config = dict(
    crop_scale_min=0.8,
    encoder_mlp_ratio=2,
    text_encoder_fused_qkv=False,
    beta1=0.95,
    adamw_lr_other_params=0.0018,
    weight_decay=0.0,
)
Rows from block 5 of the image encoder of a small contrastive image-text model, named by matrix and row number. Rows with one number belong to one neuron. Each number is 500 + 25 x the weight over its row's rms, rounded and kept within 0 to 999. All counts start at 0. Numbers have three digits each.
Before each neuron's rows are labels from the 100 images, of 14848, where the neuron reaches its highest value: "patch colour" is the nearest of a few named colours to the mean colour under the peak. Only what is clearly more common there than usual is listed. The data: simulated grey scan slices of phantoms with and without marks.
# fc1: MLP up (encoder.blocks.5.mlp.fc1.weight, 384x192), inputs 0-63
# fc2: MLP down (encoder.blocks.5.mlp.fc2.weight, 192x384, transposed), outputs 0-63

patch colour: grey
fc1.311:480537501494533462510491444514493494482479495487508485480520517521497476485440509514557491505542469511518425518517543514507487476453505511535508482518455478510497506505482466507490482476467542
fc2.311:485501475471485444498531474501521527512516440496496483512462500477497539509485496503500470554521518506554492500505475518475517499520518514497460464510452456514533493494481483518512469510480480

patch colour: white
fc1.58:477475510498513521465487529513518508465515447488465452442490548512503498505521505512465483489464532571456506496493516500518519488478500500518514492469527519474525539532507468552521474555480441
fc2.58:516502494491514514458482490456494559540509522513503469475486495540512512491516471489456497508471523488469542520461511480501535458476466528523513476525518454508504482480477484522470516486496522

patch colour: white
fc1.298:472473465484499522491529480502497479482545531516490476461487464486534496480518547471485500474462491507521543467515485472493498505533522516503509486545491509482498461516485492487479494517488477
fc2.298:498517506516493545480504501529532534519524528492495499459537492480479528509520447496478512524464469493502502534517454541499434493473483538568518471496534503529513487481557508466512495494481520

patch colour: grey
fc1.35:484533489469515485458464516531477531473485538554509480501500510484531531502488522512477488535500524487539508498467466433439463517503532518466441479509524530530479509551499482530526496473465448
fc2.35:467457503472456498454515567499546488501497523516514509515495464519486489460508523482484535543498492446505486490501496542476532520503509463496538505542467468462546550526481525494497485514489491

patch colour: black
fc1.252:494511499513478490499502552520541400535530519506491483490543508509522479467506512515452454457524448504520523482526543468483505481508465499487467506523470470482476502484489496490491487481496508
fc2.252:498525479537486510450496543469496449523514495544525469487511502488522511490488565508521477590520460463513484519550491538505484472504518515518512516510465551516467509529497516450478500448496529

patch colour: grey
fc1.6:543544488524523524502510516546532506481543533471478463558462509454525490510521466515529473509503516435487482497537425556534476488462468506463471520474503491510522482466481524455517501531482505
fc2.6:505498470517505460495527515524510520482479513509527511508495461507514518504545557437451503478501494550488505528466510512469562500524530487558477492451563497511475523534509502497468520478479432

patch colour: black
fc1.75:445488511508485480477513513476515539509445477496489512488534484443496499525497528485463508519503474499478508449462529487492553480538535475476473493529531514521512475483490546460474531505499476
fc2.75:489550480519501509545490544493525510467471515473477519503530506508446513502445479557492483517507485485517482480495488501481487474497524523533508476551508503512477490484517503487443484526498512

patch colour: white
fc1.138:512487456533530511521516505500526517528537490467511484464509483493530492504568497557525448520483521469485513502521478531480522500548463494467472551508477489476486499498451522473555528526509472
fc2.138:501505489537518527522498464534491528493449529501476465530487512507516538506489496468497496488483542531476550526500504499523510431468478466506522527493525523531525478551510515557513454502552481

patch colour: white
fc1.77:551497499513526492548491518488527508476504462491549532471509507524484519537493494538495477529477530467447510505509479478464536497473536499518475483488477494526555517526479475475499564538496472
fc2.77:448514499471480489492520514544491481503499504490477476475491505526484527515469460491494525470508505479503470512476485497494453491507490513500490448518528542446515458505519528510517510471555478

patch colour: grey
fc1.371:515499502489529490541481465524423492507535482514463519494544536482444490485528552480479503483484501467474533482512502521455528458491453490500507526467515487503525509510522527490485467472542511
fc2.371:488453513534473557503540469505522493479495463512555484519466513439495538569502530484526485515506448478533525503488511498486459494491521514520480501520509481479490500517502498522458470464502469

patch colour: grey
fc1.92:513480493498483482477527542517490466506467501539483492467508511472484486466489494535515535475479499534502518503533485565512504460479517467477500519521541507509531556550534523484520509480484477
fc2.92:497482478464476506492498511533494468526529572501498490524460526464506554485520517477479510554493470495492506490504514515486541499494468506505497495523523433488544509518512503479498494543494482